{"model": "multi-label audio tagger", "time_shift_ms": 50, "spec_augment": false, "arch": "transformer", "mlp_ratio": 2, "qk_norm": false, "width": 160, "num_labels": 26, "grad_clip": 3.0, "epochs": 12.6}
Rows from block 3 of a small multi-label audio tagger, named by matrix and row number. Rows with one number belong to one neuron. Each number is 500 + 50 x the weight over its row's rms, rounded and kept within 0 to 999. All counts start at 0. Numbers have three digits each.
After each neuron's rows are labels from the 100 clips, of 14976, where the neuron reaches its largest size: "responds to" is what is common among them. Only what is clearly more common there than usual is listed. The data: songs of 200 made-up bird species, synthesised, often over outdoor noise. In brackets: how many of the 100, against the usual share in percent.
# gate: MLP gate (model.blocks.3.mlp.gate.weight, 320x160), inputs 0-159
# fc1: MLP up (model.blocks.3.mlp.fc1.weight, 320x160), inputs 0-159
# fc2: MLP down (model.blocks.3.mlp.fc2.weight, 160x320, transposed), outputs 0-159

gate.212:514512429504536536493465429474455520495525554455499521545449520540502508522437473474556378484522559453585508458534595485562532570468544538450626413505415416645568564441547481485539563440389579520546467501503466548495396506486461507544546451417514467532518510572479486433519537539507513618540428403500524526549542460483481446483443522453527535572530502454577496505484512517418450482552508556451559608501487500602432458517416484516480492485529406514426502509496473501458396505476464
fc1.212:581409475606637488557513566626460491495529508616454562432539420515419458475458533474463575469504515517458468527446527524555521412526490548583419501581579611502471474461484485522502526568514376487492429522552520514445576505525554421517431483470537517450518511480497514440478458532560511470571477455486550524608517518433480520532543460445607477521487510469476499482543513493524501576454512530522508441362476487401558541546532528470401450493462544480497503408486562518533500542524525
fc2.212:560528461439531468509462550484497528439533480531492538515425495546406479518482532484545460440553499478495513578449550526519524498464522487568579551443528576464450476571558406572455496503538543442489480530586508558422488413533447510551603482475458565450497453513410476498571369673577501472545547550433496414462531434438465531528573490469547450579436455423507503496591380499469534502434463538473532433536445449545520460556525507491459477588565441518504544457494468470477500428571489
responds to: reverberation (80 vs 40.5); text has "room" (80 vs 40.5); text has "reverberant" (80 vs 40.5); stream (44 vs 14.1)

gate.172:624559413457459547485598494497568484579480536558496462458522469539628494398457497536520438456508534584538500505493575569456554541446523496440561544514496568470421548541536562490531559468550492503435522487486524557504585422531522542435496471470442487436512469556441388507468468426515477517550527509555558596493498472459468540413402533442450478480490454437533503442560553478593483520509414448547516500560564517485475426464476468445425479530465398410525484466557558458582544422520532
fc1.172:564501566643486499484491506555519469555516588448556504645556477590482557597473464545519566537438465557544551514502473497480545512443509520612471462453568377518472490551449524519486534419440577474519574539484482550514512466507475563591507502528566482560524523502560503537577444543470440491595454497569495490499561582565504415446550480487552574394486492536459424502523442564500474478435520477394483532442481454526468468484471523419472445525555511462491521558616520452447547527447543
fc2.172:433492484483514466513518601468540543423536464487441553478462586446501499441454532527463567499535531454415491482527487489502511537551483532544475495544511469672506552463522456511518581491510456434570503363497493554479468516539490492467427625520497492519521570432477437504610498533465404501470501521523477549434465558538493591571527496512574467507457477415579529604536565563446627506629474484421490545583497486551453534515490485578517577546532585584529502454452516500501503545560472
responds to: pitch: middle (74 vs 34.3); stream (35 vs 14.1); white noise (28 vs 7.7)

gate.239:426451514469559556483432505504450449460394411489475559566509531553502525578478497551453533470458436578479510458552494581395525549526574539529536532458460543517525478519544498514527531431505431525498553509556477514427570485540419491519518496499541583520516520509574599443539558511458572473498602459478490646561400491513507487453440583537529509529567538553520473450530564475552437522541568515544572490359455466490518505616544561484528544521537571482464508550474505388488487609445547
fc1.239:472457466537519477548429479524452509461541535590505578619502553556376519496486463528456570562515484457524547510445619528529558437475490537434464459535534447498505561478531486552462491472493391502415441559463481516592532497584481499440502490511439446504495469469437527586446512511530541477535471537524603534511494626431419465466495560580494490433495518494556467450518478520464443529572603548521369520475518485523509594435427542421561516508503550463492418445504576522435507435516613
fc2.239:535489521550495484524457491538478447490534505517498496410677433529507478427522511519452537451489442564468475487450497544570475498548351472464531451449472449466491543471448481424544610574519522481529480465422497445535426521507535528490461591518495453543441538444454416617509536557566483516526522571593517474485489448386478507555580516534487391482513443549595475586490474469508408428471493525565461546528517496455606526537564532540441490520529521435534421447497490570504604461515521
responds to: low song (86 vs 42); text has "over" (86 vs 57.3); rich in harmonics (72 vs 30.2)

gate.249:541525585451495569557424519528519525524555545509484475389388502564536487432447426482621498563410513621563521419424442466508469451488531490513441466493536465475536550449513518534504512475505383478594464513552549480578492566561488539547529499402365536443516546485462507625514549485524431530537461526434541576464518435511512545393451492526613504479507542468480497504536480508505440457544470512469477566530522469553530478519541421555599533492495442455498555463503488428590522478459536
fc1.249:484507490428543486484477433531536424488517603535452499478518406499387519569605539431404548529515560493473444513547516474492591467501501499453483539457485522564505425528470513482392541489498467531432488560537491548512496531427464553577501507528492499547538477527517558589615423553509482432509476508473490448569547404551491493602561479544506473479511496420536507634483505595496490507486512515542404430497469425490449555482485561500458503522570477406432580601436526571453524371463456
fc2.249:475522508500461575510477489520588490496483488525523511505463483416526618423458535415425472470551468496471435462482506470592494509522430591517479400572515514443541460493418412465481581493423531393426521586541552506524420555502485506526483615543474485519553403482581538509553525525519528480536529574544576492431571529490466483514497494599456493581449410446447507441503527563421502526516516451553553510468602489553496531463563407492486473538520563501483437445493460488388519361508536
responds to: pitch: middle (94 vs 34.3); click (38 vs 15.2); first syllable: harsh note (37 vs 10.8)

gate.56:504601542441561545548482510454533448535528518535559609533556457491502595482431509475490515618512518487552490510503471501561548438528552532396498467583572564520508427542488495577536523560503540538459517330461605491509564509424500483580458527506465536582516415531443461485517440529546586519531529496456578546399553511568573474555491479529580545502453546458503517511484530556550496525564582484580557558477497560453486501551505510545516468511470569425488351504428536476501527432518474
fc1.56:493424598497445549525498513494530512486491469595545540525468559566398473452497500414453497484509551473559487585586428498415473484513494474438510375611470515451515521480624427560493450500505598570470502475542479436490527520518430519491543402457454539473541522427508548564564469451525498495485614573516545465549415653558520426538628490499383492576484503503509476516516398483502492469518512472496494503436534441472535520503519462408510489483481546478479514466479513618535533500512549
fc2.56:475710582481474496444489520421415435499452514449475536532577595466476485559447456454465463629619529418558507483512394559423486501504529433482508476552523495501491571470497506484488460490537488547521478486573428500566471570467580523503524485492408467461516417434494560545524563534510477516556481521497458499508457498434554445521476520531536481509461549449514590531449493546492534446538547533508550530512485526593551504445450464434545561532395411426507496556554519439539516409443428
responds to: pitch: middle (81 vs 34.3); downsweep (59 vs 25.6); first syllable: downsweep (44 vs 16)

gate.82:429513429492544534536548441426438514564552470576492591437525535538578420483451646504517524473492504534489494452528506426577491405474434393501471413432460620546573537560483544550489477472502472449519476572486404510461494522446586501448517463555523513470480469520591489516554413596411474464512549445482471497463537480522526542473458548530576475513506470458478469398433476503602470488545492571506495441413483441528536557553445492521474573561573533519511528463403562526533488500436427
fc1.82:508467425515541538567555467498479421586583602428480493519458518534535504521475551550508479403567512511534534473523577641487487438476453532469531522482535485455458602461549560471470518567497458584510469494517488480593438477569507517491584468505517460384533474507571403527533453491560518512555574532553345485440582485587490506479562536457531469451545598492457496398525541498481512455577497467507515446489511453581461559560426487496511541498537452446392516494521476451471460418477403
fc2.82:526501488461449389546573423486515517503527459524410385502539475591425530476552528426488441431505562503547522553440451561467543474501447467487558495535557482448515465458456398557528524560514507434530502641530443524509492530418427485584489470514396412513409575475442543476447475436509458493432515559501416555491588488421487501522546524431516456535548527529484421534448476497459473546443458506354488458423496469459596489496417502593548599525534500513535522502504523439536477487475501
responds to: high song (55 vs 23.7); thin (high-pass) (41 vs 12.1)

gate.62:565534493512509402545523398500533488475507369438493486531551531471519536468507557461509488537606453407486419551558457500459426552426463476508459496508492378524474502448484461472496529556543473515435488531503447508595463573565492517445616533520526473502523460446515596546506401556468511427474609481518560583601484519478502441406484549496576495565506504455509422464533496466539501532410565477412512499539468391621502592489507539488542495465566498540469438455593499440495533536474533
fc1.62:552494524454473509521510568441441455524547508543494457537393513569429521497494385535549597491469474521479532525543535480509594513467566486521504495492539552442460541556502544494528443421653506516552563471580470479495485443444549483631326653495550476473479473513508561603469563502571509616499525585458471597511461547532545483495530514431556462555500465532455538519522504441539443432479603515498537468496559436500558484521414510549483486507473547525487514476491509542438539506454544
fc2.62:528485441556460371511534474567447459494518535346473470465519469466490508511519530470530492566453526486577498505560501483537608582503515471511629456511509475440487523506488445454433464461521518506436525642440510531552490508463533584539492567467523506529438485448587513518504443476443471382525465420486483524425444439512523480466503455471475558496533424466557498520554435437533613579544586466550460507396488495478569470441457448492424549484471484512479522577461474466548490437644577
responds to: low song (71 vs 42); rain (56 vs 14); harsh note (47 vs 19.5)

gate.84:456545462458433488437527477511465448433382557510525576430455537554518511466461466436516528487448602557522541458404573567489423562608439467445558447501540501520513498394540575432567441504436455420487528489518475506472486569468517463480484530519506437513478477499528438534516495436532490509424500421372596505470479613533532509392476405457395538421484508404504557528499573535527495421430496498479478532557535484421526565559502547466557562533511407559500529468513486538534480532537524
fc1.84:594453483455398507499630450490511547465500565487566442604503442524480437425526576440418567487505463452499503528529517492474499471540472453540512432521564515521506546540466480405446580581482561512502534488533523498511470488537514505505446497565405454507456540521540468448584509463457505534451535558487497465494516515574539413495394484546543548534610502480512509567470548580455537579518526503478470479572559493554462473481462464471480420527627546563477552602447521416636496496359513
fc2.84:551533450467481500529439502645544393559536454581455494615425457460512545518392531480481502490523472472420571502464525482469458477440438501509558463486573443502491578403599491451508470496534499432466465571576429545515464445527447476525558579575533523527461550478431504492530482533533561537497544506538593549450580426468416397515594485454466529493505539521525504514531499496530571456466521421445561608560533492463585575466584472477480566507532449537568545571479416509527490479506543
responds to: reverberation (66 vs 40.5); text has "room" (66 vs 40.5); text has "reverberant" (66 vs 40.5); rumble (33 vs 7.3)

gate.171:509457434467533387454524583518504525453433445489454480582466533555495506521404509513542570482466442476404579521482526560485572466466524488459495497388434466471499479468529467549425510449475570451524554506515540521567624403515511427608529587489502491536500568562497543557512517468531448595530489522413593463542426535585491455501550579494512401493586469487552529570504479490441543477635560523539387537546510507432512551493532499478583519463490470502502606531512474482414508484483477
fc1.171:463522505507478436540559516492529484578431453485531533597531503571414483384591441437470490353458477559413555548533514604478551522472488509512432517520479558509434465461469555562448509506574540495557490454518453612535474483438522503466471534519574486491535443524472540458504473479519494504501430513475529535430514522510496470465529535530504415558527508393495366492465423507564590428522470552423466473497515477515484464488556508469657511430508353535445593524438469497537569501458497
fc2.171:518454469469540503512527437474549463544477519517463448463480528556429463478419553496472516549443528504534498463479536452518537534444447447410459543584409447431486408385482503543438481609468398462540478469552547498358450531541477504548530567497505534531516505426537516482575521461396470516581450509483438463530449424446520522491446529432454518489528487465526444444383494542531488646525423523489482497495425378502481557468470530560535567518540535461404483584566612517490481446512486
responds to: low song (70 vs 42); stream (62 vs 14.1); warble (39 vs 18.4); first syllable: warble (25 vs 9.7)

gate.110:525476498395385533401516460502576476444513515524543514513531489462527431492529503536486487536424589407502556524482407546601511480516505487459583565508553469524463510534548548497498482359418527634478544408530462456590569471523433464512537477533372491531590480454451481526380511463475581456500637520487477527537539552484510484564484436531452518516502460507480479486421505490537539506567491537538466513520571522518519491393406459581563479548478490538465515476468422486396502520503502
fc1.110:550531535389512518529384444558549568482503588495512498501485434443554427388553467511470500466512600431511476528416478516512473553542513514476523497534480519479544401440514554469396468540517521439472429525489435461477513556446482533484443511446470455484494500547536486568515565485527444436501531401489521415406630471496471585521522510552434547447460489427457483551439490591524420526444580524485522412466573472495484519577448432414504406510574512500438507517505494529562550461586399
fc2.110:567469545512555448546473454436580475488437548550517496446478452472548473552530590545615455516455404491553545462497542559475546457538484504431536442498517519546563590432559589446471476472536533448449459476601502613551448421445567436540463477470506465630577467525438465431480516503460439471522490495509429484473387549563512468479453495415495586502424567493486502511547485556456585452554527462559428563466480479458559498426589550410512480525449525524483446535537527541515538439551444
responds to: upsweep (61 vs 21.5); high song (53 vs 23.7); clipping (32 vs 8.1); text has "clipped" (32 vs 8.1)

gate.114:431511528483467492501482550434476594459412466606512434533474543494525554558422514551493422508535576469461484466486475528518521428482455527516411542486455464511440483518466494553493502360490527561512449480534491508491521512513421518585511460398522572594507455504523529567553383489428506553499464526452525475474466512373516470553587496521486556510593431512418501481455427476468455547435551507524437477552552373624548516528591436567425584481492459436494544517466484582483492451443468
fc1.114:415549505493505492417427502561506423490466621512514522510473484436540351491500533442490423427501573487489499507466588457554556511474523422472426550462450468385480505591490424581573511477523526463470513484546512558438476433478499624486510528519493543427479466477442526488452426541437520592571494525520471454509493540467456458501544385541435480531485478519534478523508517487485524489590473532509504483591547549435444468487462391546485453498466431619436516350512514521496598483469476
fc2.114:514501531456479548481490598536529515594474582506650499388487585465507605483572541490595552471475513530430504528529565573524543518503470537544470510508472428546435444545368524469487478526542444456492539496548516492591478504488497483506571506541492530567526478563480477546530444530521443534578537492603546437452468527538561585514601393567507542492500529498520545454389504597429475496510428580597446498529521531499465480461500542559503510511413424507464448517554504614554470547523500
responds to: low song (87 vs 42); thin (high-pass) (55 vs 12.1); pink noise (30 vs 7.5)

gate.217:548466484480485510475368508498502541492529475488475491480516547513447518435498456557537532524463448469504476489505457433420470533537394403514598564407553530597440511491449400516458573432507482571430446424401465587564529511469466561566403427438489547548449529581481408563500495474481573543477463548576513479464556556508522498513457503512509498380529435517527465435513483491521489506547519452499436517433497512517422475489480432421474526506585591550447573510487484512419568438425607
fc1.217:464446521479422524439531561531524397415520536480399533525509446422501475495517505536553419598458534532497429510572504524514503487414545446425567452527439528436625532455566628517562510443467481465466548466422520503500498535469539518497477463521545471470546471480561488446539552504430570519495516482450538411585478461551394463563585545487384471540446489419559535512596593532590582517486563522435468469443453492495475513543547466592569498467487419491505499568464503475497503555478552
fc2.217:464500611420498503504549513494492469466518562448504404466553543540485458586478523577547525564551468460475532483404419499506424419518474462491528531525482586549520544441519530388575405450521460403470516409472543454409484485481568482471540491496562560501498493389465501479445453524459544585457552473507579545437546550392472447552583496529457448489456469455484524422472443532452575455482448432479473471470471567399426551453537441513588512472474559478544491545434513581466442499445440
responds to: crickets (64 vs 14.6); high song (61 vs 23.7); buzz (47 vs 17.2); first syllable: steady whistle (41 vs 16.3)

gate.152:542517501445471512504566454599459445435547478437562499542454552539410466548494517394491543462568448547439497460511552478502514511361514532453384505540511495468490520380421530544488528587534414589613518498593559494470513497485551587525523582444546439527445537494539448485546426444504459522519547461457411547573496452509472528553397469567525459534563399488539523564558521518479488473521493478536470495482442516486487496501549544587595479476458508415478384412514500516468509552478450
fc1.152:455495506507504516442457512506528497493627471483488533534540519478504548553457510486477605448501504514559499597565621540448456535589525473507607413513523490497492519577503449557577506438531399523417456431465452438492453438478478438492433502546515468467487546527453598568481509451500581471502518523466481537405462562521424508525467527551393520511463532411634514410551557531560526527575514534559523538510516556509479415515497535550385496506491525576511517433533492443376411524515434
fc2.152:532439423577550555538530468495415545484513480490473451457383491441559481513463461467446449573531558521473506443469417506546471524596476510480479384508496457490525528479490577469534597466527519461457548535475471558469547398496486453468514470496492453530533547494556532532363499529556464482438543482548565448475522525555530436544553465528441496466502484528470609565598470530570494466644534549529440551577601498508429494530561443443436549429432497534560522606533418493480557538425453
responds to: upsweep (49 vs 21.5); pink noise (30 vs 7.5); white noise (29 vs 7.7)

gate.279:536522425453493427487521528438509491495586460467417452474460442518488557537486488547533381509582421491569511556476516505456520564437449441417432447494434476454366534493448522506477527463528477432477436496453522513534559495548531523475534510468529575543578488489403451557564419528432496463609517521554466460549478477393452523470502525453559467606517478487451443425500430504514527434532454437523532500436598454511446502520445461541560482510416485534603590574502564385580479535481480
fc1.279:570501501465525431558528495557425504612590454555458440480559550506469626568471457576497487484561431523565491564506482573510534517542522521475525511462510523556513516448479540576461451479510527429521497421552535571598566520450506425482402426462557487543606607520470455552479420470508500493567456512440480453556544515384504588591558534433461472517537519430399458455531497452433601482519497487440502545386509517474532492579536447541476482487525574571505547524516524462490506535571498
fc2.279:511515503531391463456586542591455510611499437459535467464636437549498523512578488452491486483452486518399570479531417411533539555490506543520412429414519554467445446522498461492455498496493461518456533611486583481500512446524467458415488549517525575461473528527462515553440575556492528524502479485529550545590525521466462495491451496404478518491524364519472526374478493512538470490441493448558475590552376519470419488447548471512429508464501466472503623463457527540494425457439501
responds to: reverberation (71 vs 40.5); text has "reverberant" (71 vs 40.5); text has "room" (71 vs 40.5); warble (48 vs 18.4)

gate.138:477508441412590530499505466458451542446492544498577513412500511469598499487499508505519505455378496484452547497501468411501502555535473484479488571509500680565578486540568548460510495485491448535505484453538533529628570438522447571431458506511495488457448538434591510413423538494519547469495596385531400479580498495430542496478512503501533598500506453504484402500474535518452544535478494451407611468522480408489477456457486425501463542526541433506511544458514452509448489583586557
fc1.138:502523524533453539555550402458521503458423475595480513425501531504489489505519456509515574564521437457505487483580526482501511466550471621490427442502482482448505466544522490539561529538380610531519489483471582510570419556510584528548406503408589449462488446395517474639537425484524436481552496415463445522510546541490463423573592555574486529474517552451484495554459509486494546565485517438550528587520563473538442459464514468448509576441482500480566458543357459507475455505443524
fc2.138:512556355593465513478587507476525486529475454538513443507530546468462471565578555548466534564523427536518517514508585588576517489517527489584590529518501599471428472509402452419599520472465424490519614468527524386486476489603433478557488539477494463552542528422512497563538507497487470425523428541549423517470530548426594469506489581464464554489499518568517440463455468492455495526540582496506447419576510558588533497473544506516447516485570538471439582456399496542458449533503481
responds to: reverberation (66 vs 40.5); text has "room" (66 vs 40.5); text has "reverberant" (66 vs 40.5); upsweep (46 vs 21.5)

gate.307:490449455536558440506417478605432432531451531555491439471504495544539520496510522528561559354431530477525570510453473464453486413475420546510427490501464597518532480484530496498453518425491566526545503475501482383596464500591511459586551505437467525464551464484453495544509494525455454580487452366526491469605604545466429515480403599432470530486464491484515561520449547523532445496475428563517479499526516415523476395496400504393549476523523509492499514537537512515447610550494509
fc1.307:578506497548494500587456506558489575528567466545454484424506522536554480505482522537463480431493566532539434542487571477486423527451499606483503494585414486574444602522512406505425606535598438379520544442436512469596482409545466544424522546439537538487556464560457559535539606546489501494518563485532492536558477456513450404501498530508477532530395465531500413476502600531561453469550463550566489556440611489584473469584494552513480442438478514477469492503525482469510503468576491
fc2.307:538479558473521439502543469567554534487574525510553344394458489470373509499394544476513529508492491521431565473548500435417491486491542486451480532414404475523465629390453542493472541485587494476465491555532569516492458438562483476496526506544467563420385489463470507469477500570555574571510492495437500431467457514470507537466517413445588466465467461520493504544586453543458546436469511446446584510645512516530486525518476454507521448518502515616525529473413531513561529512545463
responds to: reverberation (69 vs 40.5); text has "room" (69 vs 40.5); text has "reverberant" (69 vs 40.5); crickets (47 vs 14.6)

gate.71:439553425500529454532497506441461464525590505458504511557442572577441480509527462538499495465428608473514490495426621467483559372447425508582514545429535504556485471517509451505459500500393534532518507476519467415535447549585526457555460533518480551373475494524545491461485473501533497523493515523463460433506594657509482463445443508551487541514387497463564484522511489512481403635491568531568460501410411503492476490429517520542506491542587458494519507434438508471405577541475517
fc1.71:487403493434557424505508518562535492661476489479509532410374511578444528525471467443446562547517571562453548486499580407425450501370423610486481438458543499416433492502474494476559404530498509483550541489552469503607512513500577501394516540483536414471395507486516506462473496467500491457532516503480436485478504551550526512578482544525563567469419506543568552501511476460393493530518511522555551567524480577469482447531431468508500494468418485437518546440480485429501487545482578
fc2.71:496447462409565556537571512576540495435566554397510423416584556493420536474513457423544527476506505476498466557473476558518512549552472514565493597525485587487435465471492550558412635447443554516433492596555586496557475429553546493466556421445471494437434487536486480497477633398452475512489536502519492530536549500563504515479445391567547495499467440428469460510585526500448471527481480543480548406526463506465521410476506511437525450518523481472452520545548575539461424432482526
responds to: high song (53 vs 23.7); crickets (39 vs 14.6); arch (39 vs 18.8)

gate.35:487483583491385548439401485502475487452551442453548492479490584408428493516532446466530517478523469529448566514445552401440406482549461457560526457457442544424480576424474391444505537482512514560457520427476470431530426545439492524440528533501446470610505452523505526519503545484451515462474538576563501459512506541492427511507574447446457514592461450425482401490449451567533492528478490500482574519509550461462526514399525436422473502625510525522480344415519498455488552491438530
fc1.35:567481559498533550459580447567536497552473459442498562525486584574466484508655576545478442460503461527517477499536511472491477397573433575474505462517495451556502509479479519524548537529402449600481422468558504514467464635449546488487497478403477478625521561540479506481579574453519480584513543518500533420537505566581508479522559446503472530553503464537471429481454506492486590487500525588443435592546458449521447514519524476521464468551541583541450590595578524565560461489455564
fc2.35:532573538577515476611485396532532437609468537508503460511490548620544573520561493548513426505466445502491429502522459428551544513416603540458502418517543549513436521527500519415576549529541470562420555524454509564547427527517561569440412497476400450512450474495526575574496440559543476548583460494419478503390453479533440483544575513507489399571496540432476414508466517410435566485485542444440468528534509520516487461480531517563493506438499518515495543537438546509473481565497413
responds to: upsweep (54 vs 21.5); first syllable: upsweep (43 vs 13.9); stream (33 vs 14.1); white noise (27 vs 7.7)

gate.5:410518463405510478537446504504519495466508488486477395565490491551579426619569497499512483440453500558461513480494524501450528482555470491447478485505523506485536600529523487523431577481552356570571458477533541412492548468530403447464485556476603403517553467466599510548526554413465565531492402515506508427533477414514531453458496522441543502523572547513559470554454562510576553517487479507619560458533453467560462557493530577533578500470448492618521460417455537482438531423500492
fc1.5:470482428480426448484526537507483642491440453530588459505457495433612545548479531502501546425386538444516483566559419442442468549565490510535580606470462568466463513507467519477494523553580478489527483465405485476522524466528499493374546532540522561485470566519501576455500433473493463599460486540538552597414414479438483433507444488498516433499442544484560553499474419506509484573574489535409501483369460472500408508487543526487536558502579528556438513505436459559506563497486443
fc2.5:525628483574433437517499517503551528493524560478471489537448420424577477465437537417521509490566440474508494533464505475529486479446477580556498599525527503434528527533480437487433504512464494537488396559535513500431560476480515496546441506465451483590507591436499516508500516477528523393451473466575514384531414435453530429492363536414562527464549536540551422471564509488441525462409443401446547483508458448466543456550539414492513593444493524522539392578560515465510463554537558
responds to: rumble (45 vs 7.3); pink noise (35 vs 7.5)

gate.25:501490450455519431596492441528626505457556510551471519517534536433468491487491492504507542497511500415531481481491463526531586477514478492566611455480432485530612476494500441480492515497541438618426432423543509428566552498540489520485493591526464517483451546538453428537463512534464558490508491477533502463563470518504503483576456418472375527471414583490512481483434501511419527543516510463473587522399506456440532595520637593411473515519523527581459543519540431570408576511464607
fc1.25:514453488527453536497441561447506517476520447528479520480507518485477379542546456439519554468519645518504456437467506369450483493532512524564482422448462567461523453559505406462488465479494416472464479541486504528473437471472531444405436406442505453474450498553522576379479424514434520477457519468414509536525485609498482497522478389451504512476509504422515502437435473520424455478490525474563582471618504412447544443398479619531408486592521541493541577486506518522523454456516547
fc2.25:458418507503431501623501416553546528532515569519433483465486446547508513417507606528429504521448494449558492373472477495573496522380544534391495493467599486559501523475436495477394437512489527512543445493458457558502472450550498472502453449468520552505488463546557505397555514487469457315469466454524439490434499444509495455535436591510578541402473520450527465438482420431478520539532507466541435604486434482500492534517563529555485505518526454510500401503536418492501510459501440
responds to: high song (92 vs 23.7); buzz (64 vs 17.2); warble (47 vs 18.4); first syllable: buzz (45 vs 12.1)

gate.64:466507498474516490460548536443511501560494383485511456540523475452491435537541462597566422464497443447557548602471492481435485382548511462495453356475522445509543524458418461447548481458476474519463574470552467488464565592463499466498487438503531517524507481431560534547555526521467683535510427533435527524496469459494528485491469487496598484556466373520491558513415575541484515524524473585502504481422534569442479448441461536491497494437437448396366574512560522557505515512528524
fc1.64:569570439456554446493483486435502453534459541417451527591588522462475387546516528482492509471440400537457527469516506442582520503533433447513476444508518469485452523494419417521435410525508468480478474538464554448545553537568514534570557534509475454484479462469512606463521505468492521420522485522536584598436553475398416522536475501506582517521526415475515537523439507427452483621452442583553461433461600539510482505436450521512534504554453563550432464583526546444397421455570480
fc2.64:432468424502595584421504472496567423538517428554568461572469451484528438537544434511529505473525502481454468478524491446444454508513412382467517509467532454551426448598409483529581448525487581454412476560523466464529533504519456602514506406518554522497555497479464448578562505521544500462481517446484529529513480473574396546480544493561456415503592462526496581455422465531524521466457573517522587456511464376442550554511484559497549462527432547564568616484505504536544499590474502
responds to: rumble (100 vs 7.3)

gate.66:543464482523559420519416458441552528421462500456498511520470517531503385578563446616490549508518429504461473618545528545426505456469481441467515482493557463567499544525435428517458556446465407578519543457545555418523562561469561494440474519488425522552470484467444533523591545396507633456542439500478526489432541470496455486458541487506592454476580503535514505471406521445517524524501450436562507416483507429474469480451401572596464505530499499488439573473599504513504545578564490
fc1.66:539475515528458527520494514545454495410473499384473574498502550469509567400466497438361565576564485499481508484582521512419484460491568510543509506489490544460627475510486472548474512574422524415574475455428503458495530399506565532476543466514447485522332554523522517465508463479452512554518551505536495400518399512524510582487511462524498513520554491434522476481578537508460488527443539409497441581507522480510531485394461404445470595584514369502556445447463412516480506505487510
fc2.66:542525573483432573567550563574489569512580560404480477525551434535472569509450490439461466453463463463388476548500595618425535527473527565575512535441472520550578512581552502487461479522547449505522445517524539476531549486541553525464440613514514540595477508512580516513466594513525440515501491427530476524478478504544467503494461507462495485454401524485546469541586556536538461506421532498508415494561641538463563479464525442540471520474480461551498437618562420478569535546447397
responds to: rumble (100 vs 7.3)

gate.317:547546524522528451462511479512477576358495392490448535543457532503502421547474556478504541445610462489478538555542529541492485449500544419456574572396535453505559486549411488541553560487497546477548471525526429528518450484515533580524345548523471561468546638483520530493507504455414511570419459504498427572496423439505454509491581503546402493471516590381526490452466464482440480537514488495424608502464553535539464505415517431541487469593526503514564484508566470526498522546503485
fc1.317:553545582402568463507494544514524421513519426492515454517489522460417477476569580540450575626607571438454489528531464438547532546437511489471477445408481528596527575480448562575626494493462530499470521495498496456478452449437515450512521517491484513478511510447463511397440526532425508493512445442491421486564551518577554463534456525516462474499476405455462596539539493407539422525537512569380647450546449594498504501500495509442514528503411484475491486432525546530452508546507548
fc2.317:500526551499557507447468502501575490445546533548499408425494418527448508567466503499484543415456522477460506476544372511461559536559543481476534466490531437499497522520496492380557485562540514504476473468513495514565460459501458503522530459540525534592460439454472531461535535461444485600544416508510506578472499535520452525525433563346416548475428523410446629398566465433437486447582465408463581535434413493491476472556544500502440527471513472537569510517528557487576501421563609
responds to: high song (71 vs 23.7); stream (69 vs 14.1); text has "noise" (34 vs 15.2)

gate.20:397464546491485471386505466445424493551476456465569488459501547489490400512409514568464568520438457410490489546549527454492498428441399446412479568476469512488467558515533391514575490597459452517481466544498528462540565579488570444519490503459503460539437544565560564458548449517436482420475509514557441521514446514480468444505460434505399486525468357487449621487462495535531395555524585489475542488544533493430512538446550551533536513512562528485539481455534421503502521592528407
fc1.20:587507488521559566485532487567464531508494445561423551480506450561527475576548574562543486468532439420439446543583421459440434604463528591401457461520450494577432515456494396476528477509467434541482531445449476543532521494422512460467448567490458549434455476488545483542530491470543438556454501515503489506474398546555565531515585517502504591567478630420469441463541511487481574526433485551423494464507402517421559473550473505500488507546526528624509540512451550557526472535534612
fc2.20:490536604504493530509550545444517512542492385398501463476489482542529517488513514470462515593574468455445479498418532446419557463456593494498554442595576545510472507454419450402421446528534633479506536469478474487457528548506464534593463415469557502522499484452508496493517496500429508602506476409475527520478524438640580449500474505516429477513475478401439557578462546456442544423502543483401534646492543489471471512490518474411448546449525466588505464549480530450548517484513522
responds to: high song (75 vs 23.7); quiet level (59 vs 28.5); downsweep (54 vs 25.6)

gate.43:505461558504500559479493452541597563556446439462495478500484418620496493506542429515537602445452600503527526486514489515497518509434589516501526469615458509520445556552458465517482408516410491437487493504582424510475549426478603574513460402477500486465511515515528479335427463528486452509511522448514497518539544539503483525495540505442567520560465476437577518504534517386531523470453467476445474452453504560478497472491585459632463400530511525589589484472579509554441415491437468
fc1.43:562438483521413403504590535477473469449438582541566586517542446506508457464531483464499537505464507547619592546459542430499481516525509430484514510563546467518644522490540626477480520518454520498471483507434556471534534559518503523463511529480447562488477497416493493481402511509466472504498551522541504415474467468497423589486531517515467451521613480500538403435513488569557526593491448502450472405484432418486467423556457502329603476465454447467525528437516467497464561536505428
fc2.43:520477465540533501476486520575507633451473533477543471542487489481450494535440489523512553483499589462429540579475447515482553439516438554512435487489565544440497424532551554530465526520490566531529540502555518533480497400510585431513517567545431602334525510503483417508442486493477456504420521528389505463465502473511504457552591495576570519567526532489569480518544538491514486465533518548333398476572467537570501516423493461585516382517499417411454465461513536496539528431525558
responds to: reverberation (69 vs 40.5); text has "reverberant" (69 vs 40.5); text has "room" (69 vs 40.5); harsh note (46 vs 19.5)

gate.104:427513553535440531455487517590459517475488457509533484474557479523434496480470441540463511530390485432539488454545531564518449503493559557505442469530522481563498468401507519519499483466403462402451560447577577521574531455553568461506529376445481674500448549464576466391515498509426445584485541494443515516457603474472488522454436547549487535450503459591503597461476471590469572522519558446449491565533463468419491570442496422571446486511450497429511445538552486512463460521547543
fc1.104:401451531464592503543478514547588518461477569470454552600449478543533507532573535525475431514602377495471501538436566411455460519498479512520432550513524529540563534422488500492490612445584497605488464620480625471435505469467448506529581552522505473474543459439485448431474536437483466451580505494540508490615443474535566512506570471523436563583537481516468534474421502504465531475517559487528494521531545517491436560555446438436505482537423512452412458410426472520497535428504534
fc2.104:513525477444473455487565601483383471521552455533435553432491521499444479447461519456475455528493565443466546598505381575538536501492476474537497568471518579557492528532522620552535522495479534546521537553560493464435459496414475482493600597403465484485557592448402427459483452488551507483572524434409473459457575549579480543544557477600526490468468531547582514508495463469536457451493589482522416541535542520506548508530541496498561442483464626477546525378532479535540520453491448
responds to: reverberation (82 vs 40.5); text has "room" (82 vs 40.5); text has "reverberant" (82 vs 40.5); pitch: middle (70 vs 34.3)